Weights of a small contrastive image-text model.
Training: muon at rate 0.0063, 9800 steps.
Rows from block 3 of the image encoder of a small contrastive image-text model, named by matrix and row number. Rows with one number belong to one neuron. Each number is 128 + 24 x the weight over its row's rms, rounded and kept within 0 to 255. All counts start at 0. Numbers have three digits each.
After each neuron's rows are labels from the 100 images, of 14848, where the neuron reaches its highest value: "peak on" is the class under the peak; "strongest on" is what is common among them. Only what is clearly more common there than usual is listed. The data: rendered made-up planets. In brackets: how many of the 100.
# fc1: MLP up (encoder.blocks.3.mlp.fc1.weight, 768x192), inputs 0-191
# fc2: MLP down (encoder.blocks.3.mlp.fc2.weight, 192x768, transposed), outputs 0-191

fc1.677:128086178147128128128128169128128107165128128109128128209128090128128128128128193184096128108176108128128128189128177128080088128128128140128149128147128128128128128128075128128128042128128157100128128128128072128188128128177090128080128128166128128128128128093128128128128128128101184128090128128128181128097172128128128098128128128128128128097128096128128128128162128128128128076128128128086128128128128195175104128128165128128128128128128166128128128101128128128128128128128128178128128128128098128128128128128128128089128090128128171128128075128128088092128128128136128128
fc2.677:128128113128093146128128105095128093147128128177128154078128128119128128128128128128169160128128088128098153045095128090195086128128128121128128150128128169142107104104128172128158121128156128128128128128128178128086162128128128128128089088128128128128128128128128128147128128107157128128096128159158128128143112128128128183128093128128128128128076128128081128093128128128128128128128128128128128128151160128173128100128074089075128128171128175099128148128128128128128128107160128128128144149090128128163065084090128150148128161128079065184128093128128128128144128158092128178
peak on: moon (40)
strongest on: rings (85); moons: three (53); cratered rock (36)

fc1.36:128128128151174128148188128087128128128128128128097146128175128128078128155128128128128128128128162166128128128106128159100128128128128161128128110128183128091128128128128128128128128128128115098128128128128100128128098128082128100128128128179095128128128128128092177128128128128128128128104128128128128073128190150128115128128128128128182087090065128190128128081099128128128128074128128128128128128176098128128077128128128128128075128147223128128128184128128128084112128128077128128128142128160128128106171128097128128128128078096128172099128101128128128077128128128079128088
fc2.36:128128128128128128128128128128128128152128128108085090128156101093152096168077128128103128128148153038128150128128162128085128128164128128070128156128128128128128128128157116128128165167150169128128156128163128128128128128088184128096104128128128173178093100100128128128128128128128165090153174128098153163094128156094175077128128128128060163128128128128180128128128128128084128128128103165162128143165095128128128154128128128128128128128128181107128128168093128066128086128076128094128128128128128128128128128184128083128128145128128128128128128128128088128093128128128128106
peak on: moon (37)
strongest on: moons: three (100); crescent (64)

fc1.93:128128128128128174152128128128128128128128128128128128095128161128128140170128088128128084128100187100128193128086111128128175119163151128155128145128128128128128085128128166128128128168094128064128152154128165069175084128128117128128093074128128143128076062128128097108167128128128149102128099128108103128128150145128078114128128109101142084128128166199137154128128159160128128128128128128191128128140128099115101128128128128128100097109170128128128152128074128128128128092128167128128128128128128091109128117081128128166128128176128128068128100128128096128128156128117128128
fc2.93:128128093094164128143073128128150128128128128128128128105128128102154044186183128156128175160183128128107171156128128128128128103168128128154128128098097098128128128148128096109079107096104162128205128128172104128128128179067185128128128128128147128086128090128154128128128128155115128128192128128097128128159128128161162128128128098128128128109128128110128128128128128174128128128128128128105128102128096128128128128163128128128059128128128170082128155156107128128128099128098179128128192114165128128128128128156128128128150092128128155128128128128128157128128108128128128104
peak on: moon (42)
strongest on: moons: three (100)

fc1.688:128128128128128154128128128070128200128128128128089187128171128128106128128128128128128199128167128128128128128128128172128128128087128210128091128128128206085128080128128128073128095128128101128146128128128102092128128128128128128128128128128158128128128128082128128128128128128128128128196128128082128128128128153128128128128128128173128128097128095173091128128128128128128128128128128151128128128171075072128128128128128128157080128128128128163128181128128128101092128128128128181058128128128128151100128128128068128072128094128128128128128077128170128088128128128128128128
fc2.688:128153128128128128128187128128128128175128084128159071159128128099128128128075128099128128128128128084128128128128161128070128159128128128128128128128189128128128165128128077128128128128128128080084128128169128128128128128128128096128089128128109128128128172128150091128128128128085128088084128128128128128128157128069128096153128128128128128128128128128185128128128128128054128097194083128169187128128128128128170128128154128128128128128128128095128128128128128128167128176063128100128151161128128128128151128184128128128181182128093104098128128173128128128128128100071128109
peak on: moon (26)
strongest on: moons: three (98); rings (63); ocean world (44)

fc1.398:128151101128128128128142155104158128128102128128150128128056128128154128128128128072087165128128128128061128128128086128128165128128128128128095128117148146093128128145128158128112186086128128128091158128128128099128128137088223128128128128105128095128143111103128128144165098128095128078148128128145081128128157113155076090128128156128095100101128128082190128128160109128128128128128128156128095128169146128152128128128115128192128128128102128176128145068128097109128128128128128180170093146167128128128128128128154128128128128083128142128136113157128080128128128128128128072
fc2.398:112128083128128128063128178128175107069146128128128128096091160128128173128128128189128128179128128159128128175143128094128055128128128128128087128091128157109128128128128128128128128099128097096128128149128128128128172128128170128128128165128128170128128128128086128200128128128107093128128128128128128128128128128128128171192084128128128128128128128128128147128128128128141128128100128128161174128128128128128128097128128098093128141112128128128128143063128128162128176128128092128092145128128128128192128128171148128072079128128066128128128128098128128128166082128079166128
peak on: planet (70)
strongest on: banded gas giant (97); full (54)

fc1.767:063128128144128128128128128090128128128128175128077060128091128128128128128128176128128128084128128149155128090128128128128128095071128128104169128128128128128128128128128128128128075128128128128128128128069082062128077128145128128128171128128128128090128128128176128128128128190128128212190128128128128128128128128128128128128128128128210128128062128128128128128128128083128128128128069128128175128128128128128128128128128128128212128128128128091096128089128128128128128128128128128128128170128128128128128128128128085128173128128128128128128128128128128128077128202097128128
fc2.767:128128128128128128128128128128128128128128128128128187128189128128128128128128128128097128097128128173128128128128194056128128128128128128128128128128128128128128128128128194170128128128128128128128128128128179128128186155068128128094128128128128128128128128128128182095128128128070128128128128128128128173128128128128181128128161065092128089128128128089083128128128156128128128090128128128128128128189128128128196128128128072128052128128128128128128128128128128128128128179178073105128128068128188128128128128128045128128128128128128128072128128089128128128128128086128128128
peak on: planet (62)
strongest on: crescent (53)

fc1.271:063128128128128165128128128043128128128128128128128128128128085128128194128128128128128081128128128128128094128128128128128128128128128175072128128197128128128128128128128128128199128128174128172083128077128128057128019128128128128128128128128128128128128128128128128128128128186128128128128128128128158128161128128128128128128128128128128128128094128128128082069128128128128128128128086167128128128128128128128199128128051128128182128128171128128128087128128128128128128128128128128053128128128128128128128128128128128128128094128195128128128128128128128128128128128128128069
fc2.271:128128128128128088128176128128128128128128128128128128128128193128128128128128128128184128178128128128128190128128128128128128128128128128184059128128128128128166128128128128201128128128128128078128128128128086128128128128128128074128128128128084128128128128128074128072128128128128128087128128128128154128128128128063128128128128128128128128128128128064128083203128128128070128128128128091128167089210128128128128128128128128128128175128065128057128077128128128099128128171128128128128128128128086128128128191072128128128128192128128128128128128128128128128128128128128155128
peak on: planet (47)
strongest on: crescent (51)

fc1.208:128128128164128128158128128128128128128128174128128128128128128128128128128128128196128076128091128078128128184156164128128128128106128128128128173128203128128177128128079073128128128128128156128128068188128128198084128128128106202060128128128128128128074128128178156091158164128128092128128090113128128128128128128128112128128159128128128128128128128128091109157054128128128128128144128062128128106128128112128078128128128128128128128128128098128128128128128128128160128067128128128128128128128128110128128128128128094128128147128128128077128128128128128096096128075128092176
fc2.208:082128083128128128128128143150128128128063083128128104128147128128146128075128158128128128102176162154081128128128095179155171128128202128089197128128128128089086128128128128128195128128128128128147171128128128094164128153128128128128128128089128128146128128128128128152115128128128128128128128088128101128182128128128128128128081109128128128128128128128128128095153128077166080128097150175128128083128128097128128128145190150074090128128147128128167128128074147128128128094128108128128128128163128128128150102150099168128128128128128128167082128128128192154101128128128161128
peak on: planet (46)
strongest on: crescent (62); cracked ice world (54)

fc1.222:128128203089128128128128128128128086128128191128191128128128128128103128128049128128128128128199178128128128128128128128173128128128128128128128218128128128160156069128128128128128128128111128128078162128128128128128128128128128128128128128128128128128128225128128128128056128128128128128128128128128128128128199162128128002128128128156128128128128128128128177128128128128128128128128128128128128128128128128128128128128128128102128062128128128128128128128128128128128128166128128128128128128128180128128128128066155128128128086128128128128089117128128158173128128128128128128
fc2.222:128205089154113128128128175171128079128128128128128177128128128128128128128128128096128128128163128128128128128179128128070128128128128128085128128128128128089128071159128075128128169128169128128128186128128128128128128193128078128128128200128128128128065128128128128077128128081128086128128128128128128128085128080128128128128128128128128128128128128128128128091128128128128128128128163128128161128162128149128128128128128128152128128128128128128210128183128128066128128128128128128128128128128128128128069128128128076128128128128128128167183128128057128076128173128087128128
peak on: ring (35)
strongest on: rings (90); cloud-covered world (81)

fc1.303:128128173163173128153144128102179196097128128128075128128150128166128128182140128166128103128128165128128087128128128128071157128128128151128097161128185128105128094089128128128128154128128154088142128154183128150168099094092098128085128128169128153128150128128128077086128128128128109103128164128114128071170128128206128128128068128128128079128091128189165128128128128128085104099128128128128097128148128110128128128128128128128128128128165128128092172096128128128089128128091128128128128128128128128169128089128128076128128128128150128128128102128128128103128128128128128128
fc2.303:156073128095211128128128128128128128170128128101067097128128092128128086128162128128100128128128128128128128128128078128128128128164128168128128128087128128156159166155149128128128092128128128128128174177164128128128160157106150128128081114128161128128128070128128128168128151184128128128189128128090128128128128128128128096128128065151103095128128080128128128128128128158128128079158128165128128128128128162162128128163128128128069128128170086128085128151128128128181128128069128128090128160180156128113128128128128128128128128128128196128128128089128092128128128128128128128
peak on: moon (59)
strongest on: moons: three (96); banded gas giant (32)

fc1.618:098103128128090163128128128094128182144128128128105181128201128128128094128128155186128128128160160128128128114128128128128128128128128173128091173128128128128163095128167169128128128128075128067162150111128128128128128169128128083128128128128128094128128095097128128128061128070128152145162128128128071128128128144128128128128097064108128128179128128175103128176128184083128128128128128128128128128184128128128128128128128128128128128128128128128128128128128128128128095085128128128128128128128128128128182128128128143128107128128182128071087091186128128128128179090128128085
fc2.618:128168128128189128089128128128128094128166128128128089199087128077128128089128128128128128153084128128128075128182128128128128128128128128128161128128128128085090128128098116100175090163093128158083128128148128128128128128128128156128128128128128180128128128151128128128128142128128089161097128174167128091128128156128149160111154177072128128077128128177148049128128128170128128128128128128128128096093128128097148128096128128128128128128128128128170128128182128066128069128083152128153128128183128128128128128128128083128128128128128107128128128128128128098128077128159128128
peak on: moon (40)
strongest on: moons: three (96); crescent (49); cloud-covered world (33)

fc1.381:128128128128162174128128128128128187094128085095128128128160128165062128128128128173128128128175128128128128128128128128128063222128128097097128128128128189128128128128128111128088167128128128128128128128128158128128059128128128173128128128128128128128128163128128128128128128128128128128128100089081128101128128128147128128128169128160171128215098128128171128128128128093098087128128128128128128089128182162128128128163092128128128128128128128128128128168128111128128128110180172128128128128076128128128128128128128128128128128128128084128128107128128091128128204050128128128
fc2.381:177092128164128128128128093157082128158128182128128128128128128128128089128160089128128128157128128128128110128128154128166172128128128109128163177128095074128128179159128128128198066128128128128128105160128069087128150128128128128128079111128169128128106096128128086128153082128128128128083128128128128128198128128128128158128102188128092128128128128185128158128128128128180128128097128128128128128094128128147128128128128128128171173162128128128128128106128128128128128128128128128162128128200168128128128171128128128128163128128072098084128128174128173128128099128128128128
peak on: planet (83)
strongest on: desert world (65); gibbous (58)

fc1.652:091164162128069172173072128159128112128128157099128128100128128128128174128128076128151128128128128102157128160128128128128128079128128104128128128128134128128128128160128128128128128128128128128128128128128168089173063128128167128128128184128164072128128128128063083081054128128086128128128057114128128128128170128178084128128128128128128128128128128128128128110128128128142128128128128128128155128128128094128105157128084128128128128144128128128128128128128094128083128054166128128128128128183105190128128161099093128128128128095128128128161103128128128128079159128128128082
fc2.652:128128128158128128128128128128128128128128061128128166089128088150128128128128170128172128128128128128128128074128128164128100184158159128103101101182128056128128128128128128128128128128128161128128128128083081128128128102128128128072128074128128128128128108111128164128128128128128128128128128128128128128128128087128090128095128163128128128128128128128128128203128128128102128128128107084128128128128128073108165098128159164128128160163128128186101128128128128185128167128128072128161128128098128067128164128128167171174128128146128128128128128103075128128145128200128128062
peak on: moon (33)
strongest on: moons: one (50)

fc1.675:138128128128128128128128128104128154128128128084128128128077179128128128089053152123128128109097128128128128096128110128128128128128128128155128128128066161128128119150128060128153125162128128103088128134128128169128189128128128128128109145104128045128176128086128128079075128128103095115128178128128128128144128128128081128128128128128082134107088107109128128209128128168128152128128128128128128128128190128092128128128193165128110128128128128128128128128128074128137128128128128128128128128128128190072124128128128079070085128128128152128128128106128128128100128096128128169
fc2.675:161128103084128164128145128128103128128128166181128128147168074105175128164128128087093128164128128091128092128128128128128176128128128128176087128090128148128128061096128128106128128128080128128128152151075128201100128128128128128098128128128128128128128128175150152170160128128120166128128128128128105128128128128128128128094128128128128128128144158061128128035103128128128128128176090147128128142087128128176128157128128085171166128085128128128096128128128159128101128128128128128128128128107097092159172105128128128157147128107128161128128128128128128188128100148157128128
peak on: planet (48)
strongest on: cloud-covered world (34)

fc1.749:163128178150091128128128128060143074160128128128128193167101101128128128155128128128173128128128128023128128102096128128076128128128136128128128128128128128128128128193128128190091128128128156128165081128128128128128128128128128128128128174128128128098128167128128128128128128128128128128100128128128128155069169073128128128128110128193168128077128128128128128157143128128090128154128128128150108128128128128145128128128128081128068177128128128062097105128111128128128128128128091128138128098098108128128128128128128128128128128109128072128155128198128087128128128096128128128
fc2.749:128128128077156080128073146076170128128128128128128169089128128128128128128128128128062099164091128128128128128128128128128128128162128128150128128128128128128128081128166128128204128128128103150128128128128128162182128128148128128099128128184091128128128128109128128128194157128154128077151168128128128128181128128097166157159128178128128128197128163128093128128090128094086128128128112128110128128074128102128152128060164128128128128128128128128128128128128128128128128128192128128128102128064128072128128128128128128128128128152104152128128159074128107128160103089128128128
peak on: ring (32)
strongest on: desert world (70); rings (70)

fc1.766:128128152128128128202128128196128170206128128128128128128128178151128128128128128128128128078128128086128128128128128128091128128128128128190128167128128128128083128128083128128128128128128128047128128128128128128151128128128091167071128145128128081128087128128093128182128128128128128144082084128128128128128128100128090128128078128128109128128128128128128128128128128152128128128128128085128128186128128142077128128128150128128073128128128179128106128128128128128074128196089128128128128128128162128128128164128088128128075128091128128128128195128164128086128172164128128128
fc2.766:128185128128194128095075128173128128128128198128128128097128084128128157128128128128194128128128128128128128095171128084128128128128128128077128128128128067128128128162128128128128128128128128128128128070128062128148128067166156104128128128128128170104170128128128128128190128128128128128128128070128128128128128128128170128128128128179182128128194128128128128128128096095128128128128163128128128128128128128128067128128128152128128128128147056128128128165128128128179192128128128128128128128099128128128128128128128128190085128128128128128128077128128128128091128082128128128
peak on: moon (53)
strongest on: moons: one (57)